config.yaml
model: "multi-label image tagger"
dataset: "drawn branching plants"
train_examples: 72500
image_size: 64
crop_scale_min: 1
horizontal_flip: false
translate: 0.06
arch: "coatnet"
norm: "rmsnorm"
norm_position: "pre"
activation: "squared_relu"
mlp_ratio: 4
head_dim: 64
fused_qkv: false
qk_norm: true
parallel_block: false
inner_norm: false
drop_path: 0.05
patch_size: [4, 4]
conv_stem: true
depths: [3, 3, 3]
widths: [48, 96, 192]
num_labels: 16
init: "kaiming_normal"
residual_init: "none"
optimizer: "soap"
beta2: 0.95
lr: 0.0038
beta1: 0.9
shampoo_beta: 0.95
eps: 1e-08
precondition_frequency: 32
max_precond_dim: 512
one_sided: true
adamw_lr_other_params: 0.0018
grad_clip: 1.0
steps: 6700
batch_size: 384
epochs: 35.5
lr_schedule: "cosine"
final_lr_fraction: 0.1
warmup_steps: 1340
weight_decay: 0.4
adamw_weight_decay_other_params: 0.05
Rows from block 3, named by matrix and row number. Each number is 500 + 40 x the weight over its row's rms, rounded and kept within 0 to 999. All counts start at 0. Numbers have three digits each. After the name is the row's rms in percent of the matrix's.
# convs2: project pointwise conv (model.blocks.3.convs.2.weight, 96x384x1x1), inputs 288-383
convs2.0 099:532510469519512531478551484500475514461447560458456509579606535530492414518473519484558477503502483497458464467584460484591507479480532433560469489487461490496548524488521471466532532574569453461513552501458483468481472503524470541465523541536523469535538488501514477578500562496556534585
convs2.1 106:470575497535528505493619463562471474467474507463483512477469528462501529547514444531546531502480514476483496533525477543448497484473498493493464540463552502483481535530447553500507500487478528553501526499459509533536507459481470495521552448477493559421531455426476456465453545490508492526
convs2.2 098:443506510497404483449449483553447504479525609549409514524452544513539560497487481477502505586503459542511550559509464454552525492544522572563592527489518525563423548469501475537541486504526459464568504478466556535487519536477491518429561561485499547474502452556561442605475530503439485494
convs2.3 099:455506532453501471553457481555448500455461441490543437543468429494458485541534476485599474480506513532540463444517575473516453526548552548432500531512550432530525501410424419518462423567470595487515551504588474521503577495526481485439504551468510469460483505535495535414543510484547476396
convs2.4 098:474421473445488529533462522506485487426487495499437497500449558524473534417486467508482497457513504481507522431499522529553432525453487497509449470508444561479525580510453531501494440568522491479485512527511535524489577540475474526533487588474549477479529521484519491498549509529524413472
convs2.5 103:487493492523532532468535496525489538515570529475377445504512539476491531447506548508450528550460512491562532537518477534439526476455475500461444542527494435509441621519521522468510550561476499550422520463492511580529487526506539573490519452549480482513527452515503450507468490496491488474
convs2.6 098:471522532563527502445553505497498521503515467530484444504482555472549577512524528581485426565441478566528508530555534522468495501485533539460542514463457415518490489492469421478593524605508524506516521542461537600485523425508549467529495551428536517461463492604561488542442439515517512483
convs2.7 101:391450513438470449486481533480432501479496540486490498471446512501485558508527539436494502469538562508491456505579561489568521488552452523452482490466555497570506489497535487424548490466485480529611491493489505432488496523530482455536397564481559548581462498473543469503528433462463413510
convs2.8 096:455497483511512475529446482473520460554474466432490522502459453520461561595481528488511576524498454458474532480475484532569489491517490479538534543504509508495464408536558516468527565440512505480522575496498579516475514503455527499519500493526513565486460452527468504437463522472442468547
convs2.9 099:511497448502502568506555506558503558443472473489448530489461534521578528575479492523594479420451535528569511447537503582502570512474498483564541492468440533466540508532487527478464473533460549464450535477515565551438462528464462512560478461478494493579550482499498438502535501484486558529
convs2.10 102:565483534533475544464488499492520488511560580498454482489541477477493462511488554519501518538526485528500554566550500472512543608465519530481523551511445525472459534502521462448519522533461402573492524529488536514524586546503487490533548564485465551468479491577515405494532548534498588472
convs2.11 102:552479471521497496506470448500495456474484494488482497549475510446522469505536568516545514472513499472548476437451477486590513478493484447604547535532474559459505569546512569482483472530512456507492487486548512491474483538476498563562526484439499481472497517478497532577498526442564615540
convs2.12 092:576514502453448530498522457461514463458462547492541470505541531499479494473460482512446404563465405504456528487522491445527515543495499473487420515557547457449502557436470462575502461489455488527604479495488506524548569528489539426542474530558516516485492502378558499494494513530512538439
convs2.13 098:456582523539534468525465524468500445535533406499553458490536475412473542508521480475487510477464543423515427559493565507537523435457459524472521550501499479475556561501424444521439507496441596492504441463550497510488441483537477564501552502471473526512513494535531547508483425452513552513
convs2.14 105:439504398536525481436468501540527557473532460461405469497455545580534565527438523491504497521471471514468474517483430494527542444501514502591445508497458443548438491477438462507454573540491502527502587477489525515496457521440521493492559547493491476499482455461510547482524510495547497479
convs2.15 102:505497527496487467522537490483496451470531498508551476489557467445502523478547452525434506494481574503485444554424511516483522442497534490415476517538456484475473461492452514538524450456526534558472475506515467476518505450486495468528525543529566473509431516510496459505534495571572513405
convs2.16 097:503511497482434448573493471496458444493477464465465470527488473450539524488464471517548500438511553494481512497483559523471464459440544515514561540538539562491556540457502516530388495483525527518382474561543481526512529448459528511468487504499444484501483494549457546471419556505457470452
convs2.17 099:574560538535477453520557534572512538512448524536569517477510485528495527530582509395518540525557469462501499477519550530444515515523511518526568488454495600491515500565507478470556470453485527493506497532486515508531548490494412512490509469507564478499497509520534515535483516486538510435
convs2.18 098:617491486497507583517494623485428436488563469534463483471525453483492517491496445534466535489474481458546456514517488434490500504438482489461428536457533461570472484514468463503479475479508522522531500441571497486507526497490562499542475537589478488503478518489519549443509488527576461450
convs2.19 092:445466468468515493482525507492530468540503493504530452455454443569485523470492527530504538586546520505491496536512513509543491448510460516486455527509529418470535541481564546516551543504487501507569537529524503408561483511516562484565541550568510551506477540452543507496489451459442436485
convs2.20 108:527511521536498516478614544427466460441494503470574544487498466514511458447510529505521382584465561515466516545509529486548471499432518477515407578501534546462467558519496490559476531547482508504570512519445484437523453526479531440458601465522503520477536467543522494535506490468455438492
convs2.21 097:491448482506421448495522484453506506443496542533454509506564497484541536536492509517534492441495509484453534486515463468471518493453562556497512462547483471457477510485552569534540476447514525549470434577529524450456517483426496604506556501482527479459467510460514496518459437521453487547
convs2.22 106:556447510524475472522551566503435450498453561503492531452491442455450559546517510437473542462525494501496502486456543465535454501535476456506523467496483515535467547537487481487556504493558559516527476504508530503452434518435464454516508516498458488486488527559571569528583433468532515452
convs2.23 101:439538565502513459510526514488484568534619480551446482416460537492481478442581477493446411510497515520510567481478470549424487502519462521516470470493475493494461588539472555543471420482463471571466496523525450501587524475530482472454508522450549538423515480522481484543499497502501459546
convs2.24 101:462535529517571414584584517434537481417476470551476492443527544462413510562455492546500553536499522479467400470480474541507473537517461553543520601525526457484529563570456558481498446483465555552543489484513476465473514544525472404546515498436501465512566576515492491483442476462496462505
convs2.25 093:512496560467528541502477460501450494527407522548458442541451541539526443532474546530494461433471462535537465482422537562510476564398579458567499547502500517431601551498511559431536515485491475508486509489533490527510547581533488612547534439441438421483478575486464462519477520491458509489
convs2.26 100:465409486515521459541440470585483499466461456512511481482517538506549562575455516528550474505480514516552472498471575526506474513533497499506557510483425476474577522466381505549536491502489563525506442524539471445505506508470505512515465509514525544516455510487548455506421516410488517501
convs2.27 097:463595554452489494447491456517495540474461500517433499469542477441442480479482489494500474517477487449414499519565460457412526529512427473544573470540504538513477577532505500533428526580514455548445491499484509557494508595503455502431477440441495499586581489544445479447513491485456530541
convs2.28 100:480567545512550571447554452539482563533520534518467462439528496508552459476465452462554420551492488544469476486514446525436581537518464513531531497521514476479494488479547546578465560487469439549482513516442530562518530533447482491441448443527483482453520472443499546492475502564496612526
convs2.29 105:490497502392542500483561454574535499444484550493513534472572504461503478467521480479475457504476525549543492423548529455479518579536482457497470485495486483496457443438549454490521455493482493483489489508492476505446587453588534543517478473562541527511458447514538507448542446466542546456
convs2.30 101:486531453493503449500507565556457586579523451534454577515472540460486461483586526417497521359523519534518535517503537445524463482528500488481477472465522520545461510512473468457596544547596525562517430499527483503518430517535518471537487540476574474490544433595529491477581519518462512513
convs2.31 096:561552529519515536514488531525529510476428478458544543558459449546519493512537539527509502471554520589514486476488456430478515485426504438527520505483450537423567429513512548454514533528583505506508511552473505562503515487464452555515515502487534550392537510498481482514541527439485525496
convs2.32 107:428443535536518466486430452500500484561488503488533436561474492526490441466533505455506532577509499577503521528427533446555423447559546531517516514485481414537497508428506421557511497530495467564526521468524437472512528488524486470510497570480547506503504454532536496528494544548480518526
convs2.33 105:526551516453486504523466456531402534535475545514553556538549493487455566518469536459493468515545509524463606494508494476499452531467531474510547559460525588450510474501539477430487548497506483527503559495510505454542519520460462483450528520492488506479538467548474500500547511501484479560
convs2.34 102:510544509518512501527468562393495491497490452520540473513532492534567555520503461530559506468487530519517529492545426442489525464473471507531498520485409542450539514519454497500530458505455521482428442499504423444429447509437553456477518470486485498504490526528549545498450475510497495502
convs2.35 099:479523544507509519559465453487493530518533498532439453508482546551475481470445424526466457485471488577514518496440426462486527525469467511555485482520465433512481503506493504541521434519481575546533462507517474502572575502505574499553491494478512523509544427437503422429429510495409468491
convs2.36 092:502510528518596564433522573543442495466540472505464497521484558457559538567477495517551470473483486515498443548518491550522545515539517513511496499450437464476548473483504470542498538504482523504485449452464558550443449473481497526468511489527522487514488487571527520498403579562536535527
convs2.37 097:482445448499546560551521507566484459459522489514496525501533514550510531484497492481565474527426564555490501437512545503506439496502549590541509469537518497501541494465507556547468515513415560483488468501524526539510461510469561465442478542530482442532555510533514474480491517574431480530
convs2.38 104:497529481488513533452477517513475537496557455509449442502408562529548534506492539541470462489444455449515448443487447577519540490478455519498490456499550488506508553441457532518428435484397546488445505500484546548551432492507529532508513452474487477498505500453416507503429501503541560425
convs2.39 095:439485526510536499518488484513427514488484506510529490566475563471547517521495507520529470553442502484490443417542526491557452462398567497479545523437484503461472513463496492505483507504502514508519469423455501481498473441476472526374539548515462481402518514603500547543413569535466469478
convs2.40 100:452498493496506542499535463499523507449538458501523460448544492478531491507534504574489527455449561463477468456446422449484519465429514467475495523474492415456520560465519556558488523480428528483449488495520504476466530426492550562519515448517501530441485582509516541547466458537484485554
convs2.41 094:483431440497465478506544462399455439508506506483566504504586477519478477441569452459448557518502525468487553499472478503493480439438505493550476506450534507531509534507529550525530517453475472468520467477457475449477489541447550533486564581458537539523459486460524536511593461558492436435
convs2.42 096:480540509479501584534496530518498526474497534501514510554502545490454532460532483439475589355491502519526483485507481482452439405442486502477523442486594533517542482441442520521449509395451448491452505510483491512467473469446415538523488462585498525488455514475468565503527569567433511499
convs2.43 108:526437564445528471536480551532534399422517537517545493470504502491503521509556548485494471495545548537483540405499526512557506492475498507501501478528465599444532500529552550499550453477448559589489492465516486468470539516497465465528475530463546497528503554486562440554540499483590490436
convs2.44 095:519605492477451512560490557516436513523503471483493491496498521567489517496520523486523482427509518476477577579542490477520534483480476509461551465499445528578547520413467489505480544469483522520537418529506549513474500541520474469471504500513569515563481432442490521513497467485576534441
convs2.45 100:518484454473436555579441476434501485517501496479530509473434558547496553463509544485493470484454565472462494469495549486540387482420485465511459471504494472472556578517484434492454445503484520509505520518501472546505500512550529486434474559512514434500494521504468486487480571547502538488
convs2.46 100:519511482522468511505509428497534484526417530494573456533537516463476516506482546475496495455486501537426467514456544535500508489501564450454499479490480461449488472549576528437586555471527531460515537512410549468470526498517480499503467516504507577481450410506511435497513528479537504576
convs2.47 097:514511458522433539535516560518481445450536513502491537516535451456469532489553472502496533580440573498533511449441581530534421427532576468487464508546512470514544506450503410522503477468447571540458550537486485553497523494515498488496544472480519550483486531536497490503567538563500480464
convs2.48 098:450468533467576481474454526543467452494435537467429548534471497454525578505493506511467478462512536477491504496544504598532500435518478513521559481474468566522527436479506504475517509451560491512586511457466526534444501431444450449508471542477522427473488480536479384494517499479458464489
convs2.49 098:515515494494452389570484489506507517480487434459500482517554455525415528492499538460504532517540507511462469485518520480524438525541522471563550607445490431520520519572490493431535548539431522485558515469458492496487520531549499542498516490471499595483487463492518516464500487469520519471
convs2.50 096:523532481482429485475454543509482566507406520460474488495467486455421534536490466489522590508420444500460489528514562464436476460602485504457527564494525526505415534544476461539491524505510528448536408465544475482480441572524447500493541453479472443415473501494552499526448524452435532482
convs2.51 104:452544472506482568446547479525564503497451551467522514457547536529537582469417472500557448459446459439517500519404468440444477434435531451473534433558459506466446474493542505522495456460486469499511489511467525538482443436526501463485512482517513487466430556495490550501448487531473443534
convs2.52 098:525529468459465456503448509496449541526579492469476541478528459503466464530495459468471452514526559484440479459452527457538469454534440495510429546496553461533426601539473502496515523555401527470487483454539452443531453530505546545515494532535484508504524511499532496550469521469417563615
convs2.53 095:479515356459544481524518477550479533473505543444503571522517473486487503474487477474466493516518502507471542465553554535541524474480498523498478506517573506516388524477625517531580470524516485436473510528506478506537482477507495562494488558525512537501511434573520504504527551462399502543
convs2.54 105:497474526467504502453528445523498568521569532538426429520560500633500558514498499515412421460473468481537496479485410499493518525422493540541486505459447494469552553569560518478475541513515538466492489473445533518481488546519523478476520468527490509477536533428470434501505463492518521539
convs2.55 095:518546467508481527508480469507476534510479541508444524497490528436478491483504532492554504443458538557518447473555507503394460586516482519486508504559508466530459522480544473509553516467549517537492433514509525533401596484591470526492558405561444475437459421511497584484491487476541522543
convs2.56 099:474474495520473499434496474514531426449531546518532629476496493438459523478505486442501471537456566480539542546517525519602469451505490572535474470473550513501495531501553487446516524467480405482544526456546533468505448562481488531503551538423543524496477518489546537557533508499511534473
convs2.57 091:535458479503421488562483502403495455528486535463585512521515533564473511538522522467527494485474513465532517579472582455567423462601531481587499567479496473506531466433493417547496551506419514558530560462497441497544530516479518398455525545475560536538481497459490473519582469508534456461
convs2.58 104:420476524495568449521484478455491482470508429455416453468532488491467498599464496508442598452552449454427506454544438439478510570569452533551518494530482434522464521507449605491489514516535534501543519498481517476502577555523491543510472493468409468456475421487531440486494487450467488521
convs2.59 105:506557495541498513441522522554448495433495517527486510487546470513511540555512488484582573531447556542536445534519511494496436426520565539431424500459462484482475495488507503527621476448416477507573580511512479513558426474530485518520564551461538567435414458548610505544560452445571464482
convs2.60 104:469528497560495478432459560499542527607476549527472550480447505483437599523535458486460518396512522500510496580413471472447517454499489535533467538545440543495512498516551479481530530517481500480529472522465526510544529527523457496528559470533541451469520534492583513565502385489438526506
convs2.61 106:435498507502546520558587523532430420558502497466486526545575480504512522507505508503482549524484496545523468562533479523470480547532545471508551552479448526540525492509486496484471531480525526460489517468509487554467548482496515508518471451457449429482506477513478469421560541559488466470
convs2.62 103:477512514516519476472496525559429451517497557498494504593446534542536519577482493486604549531488500532530471531467532471484481469551556512502453493454492462473529527457506481495538539548519521496535611417467498466457487545481503612535560576451592507573544479498511526519526525437543461480
convs2.63 101:515488518466516449519501484546548489439538496501483451433518535527465522527422486432508488482602451512533496496550433504498498498601471519468465524551552489591475550481461513474464466554543456506478512567534458489517555557520461427525423477470483508476572439443514575451520513477506491463
convs2.64 098:486524574505552510458471462536492527515508519512446528495410479464538547463499458532534471527512510450483469488512462520488528456500469546523533531535530477474532512563485532476514517530488499451572567446494519528485497568473461338506519526466495497467562562453526477527453556541465536563
convs2.65 099:546515549533472457457517497508562558501497451491586557462511449420510536474474504470494493520491494458462451520490568441472537493503476515512503526502412487456489458545472483472498580551461532441485496430528469482510440523474534566441461536527527472542464460587491505529448514512459548498
convs2.66 093:538559515551409578497514520532455511534484552555526483502479554533554529526524559536512546494404492540467514535485477460536473461509589512531576550498449508481463443493512534523504562538488597544500559529473480501492488467456493493504526483532530527491488513575516512479520467530499567499
convs2.67 098:473470484490463507492516510402519474486545488501435477537584524525543507460404459513489455401548440455469527463551408530508558462502501476495486558532584550488451495547451507504481509456522486476528542481496552487485501488500538527488513555521427558509501558497522487528446533528437546461
convs2.68 093:500487471480431498493483479468513516587527492482491557515493483521427520548485489489500490497571449495497567560467522403494473543571541479493518474482468534563543524506460502484518524450432472485504478498562465477550508571490491599550491562480505606510468518522541507460501503495479489531
convs2.69 104:500466499435448466562494584385439497553490453462568520509464498445487562476609488546440568498460605533468424521486573481515460457484508520444458494454528486531519473495453490486548475546472512492520419529516409464507471468510513547515507536520519504434541566499514536522494551576506553472
convs2.70 105:373503474497482429486506571537500532475499499506485432609543494426527484542499501488504536507404466523518474471532538481547477438540549541473494544565489444491530519496477491498569461583453549571505465471521510547512545530521467525537504561485530525514596534522580453519489599531483628533
convs2.71 111:488520452480446467484615439539450489498472544469527513472514500504507512456516480467558478553476499512469496500537493422605508494494488468534518487417469510506416518576517498513519560472480502537502439503472470555534492498498474610455483509512502491518509461487455477509518486487513510470
convs2.72 102:513476479520447450532528533518511491557467430462496495506510448457463493498450524504485478483539439475438535539572485436500528514552429447452502490469481482554538528535433498465526519584477539492533460450566509524465519506508496521458467524534451526531518472309491500470484455464517569540
convs2.73 099:521527510535573568504563541532475467559568417493468443500541518509521514455505440465459493545547493561445434514592551502386528510502468563561447519474499442533474518446515443541537603485457529482489507439516543513521499463494482468499482511504430461525525422528542515548397515503512507514
convs2.74 104:456499460523439469494544476485484464492477503467560581504430546531497549542565547462556492500498541529488539525517551468513483449575532462473537549471547559540456444478498464564516557503473531532551532522494491450494503513459499434479572525449521520531456438484472546510592579475539470485
convs2.75 100:508477455512527489533407459468451520526481429480433454458410430502522389479508508495513455504501540478495510527471464425532502467487493496521456491480527437463504535458495483594490477523485531495523528499502446427516436455491555482500523506517486529541488470563483484519429440467508469473
convs2.76 096:497549435469501496490538489520523481473504506463489528471520498500483541440425435441552509541550559483469560491474564489481460470526519528557497521502503483527472491518463487507477539508452510500565513507554452508558530491518559537541497597519587480523469451541506462486504423468474438513
convs2.77 106:433541589528464478497471460514450496503581460521472581518493501452442533566555566437505625574492554523461505546506443550525379523515502516555503493477459534490510602541535459514449542538452505522469476473477481485453504480532502469523516506426520491509544548523477462504535523523523504566
convs2.78 105:469468423457520444568419485452502495477452564443431500581447483513506533486456487557505478441535468539480532435454457479514553493461531419564475498566549528490539490507512525506515441535509535463494479529467457533478543472398498434519453518497516471412536458493491507504521517476462483511
convs2.79 098:505556471477552522493531518567492500513509480530523600558476535499543559454510553528510559495468603465521475429528559518523407511484513495499588486536599527473511563500589537400474498459560469494454516523487572535463486528553526464422507477524499516541482512548433498436498505487564532509
convs2.80 103:459510405512545464479495466500510491498481502474534546491489493519516525440508512481477446488540569497526448463427498465606526495407471503479484500472477512434487511514530583465421479476538453518607458559506516575573444446515543582418437489552447452448460510532391447458528440427443501503
convs2.81 104:546482510480557548457413517474521484569540526528559505544421560567528492514502486482484582554530482554525435559438509499505469448468437537517461510541464495383496452480484471547507409531549540464494472466491466453527438442543517494564446530519505481542490511486565433505525606506442536566
convs2.82 101:486503498466494505552461498535503546457567498602502500500529513539521559471588519498470498535499550513489508457452493435530480450495494506463479475473516487475424492527584532530571493424539568566503504506500522497499433480559583493475489575507601574498402483436547497489507508486476459540
convs2.83 097:526479489468508478478509541465529425521491456455471526487546492495547537403489510452503448434501516509508483457559555568497508453524471458469501491547489516489499454517485475455508505436496582482489528430468528547468457519491484452454449412469498521511483490491492473486405473462511510397
convs2.84 095:537520492583486472540410438467495493545486487534510455465462501539437438581407460562468566448498493383488511519463461530437513514478497485456505541503502486443504549529463480477419450500461488470520391534477527459536520527515470542497562450489471525534500502552462540505557465564467544487
convs2.85 103:453605450480525551449479597439497493534509462511530494568611452457498492535521520425535533458437514454431486580518507503457490514485523514494434518478556453502483539464524441541519515481460516512551494518525520438536447527523467579487541476536524499529486487498486531558418521568528538497
convs2.86 093:450551493560539548527478481516440538425403519496593491528550538474497474459500527464506488483414512485458508435509495519472522474451565475464437481462479473447481448456464430547451470515493510541550497453473500531481456407546480611428484527503575468482486516545478510480441486548511557473
convs2.87 109:521489549437480512529486553541474574452505477520481539506502493518475518503500547500530501417543561518485568493520467468461478471578510519522495369474453514550493515435459580521452528459482532531422493551543480451584449536532529590471486485550490485526472446499436527431500483489475452502
convs2.88 095:408506495492580529478492474625543510487510537479507509442484486634514536444468502537484516443489524467474518510478503456542585499486495489548547501425506525498503490531568486506503525506515487438518604454557557563472501458495509473481488511524460565461481446478486453499526537449456496547
convs2.89 097:475474510488509547537482414506486561496568473556500526455494529453535470480489448523464481467512590430559481495495479536530493556515481528487401439464489434518460477427560523526495530512450483528445490517490527462549488535492587413599544466542487518517494511462494529524523405555447573552
convs2.90 096:506486510571447452506523428525469492481503481532484495534524525500530366479557510513542454557485505499587556578542416548493473556623565531466495491438449510505496471495487499494534522496546506508518464499455510487556574566474526537485532520463534567588553476471483470510546518602497500478
convs2.91 097:484525449561524512443573545478496520488460448478502517542523519485527473441507516494563483462436507449541551515523490532544540425458568481479468497482479533488473480508466545498470499530511537525451495476424543572544446555448557453509553525508496471482561520455518557500514446568455540471
convs2.92 109:449452571457466533506504531497497501473505535521426474514496497498489542468451495438511488479515485494471504435517468538449493493514444529562529457523552514514546546497490516507528438537495520536459557458495504499426542515408482462549419514516506489489548513462526479522465526479508479460
convs2.93 102:486526475454560518549485500433510473489472497497557522513478425482538501621494438482455585536489473411535510498451544459480407463509493484535503459556516499471540502511459432493467487549450518509480506500529471520472515500502480499596468492465470459563531502521446427431538528503500490512
convs2.94 097:461469468444508516491442425483524484503424502425507491569383480527512477497462548504513514542456493484426534498429515465530516479523553401510538499491485481473533518453520455576465491566463491484545424480486424506449532472497481530487516514535533485451545494476448504527528564540480515539
convs2.95 101:466488496532501476420480466460437464533518501503425499459489504553504492519521476496488450584569475439479404538511487485531519509513465482502532535490517496551528512472510506507546545520593550458554495442486475458523497489447462491508502539461482521545497470503570400580442464441477453500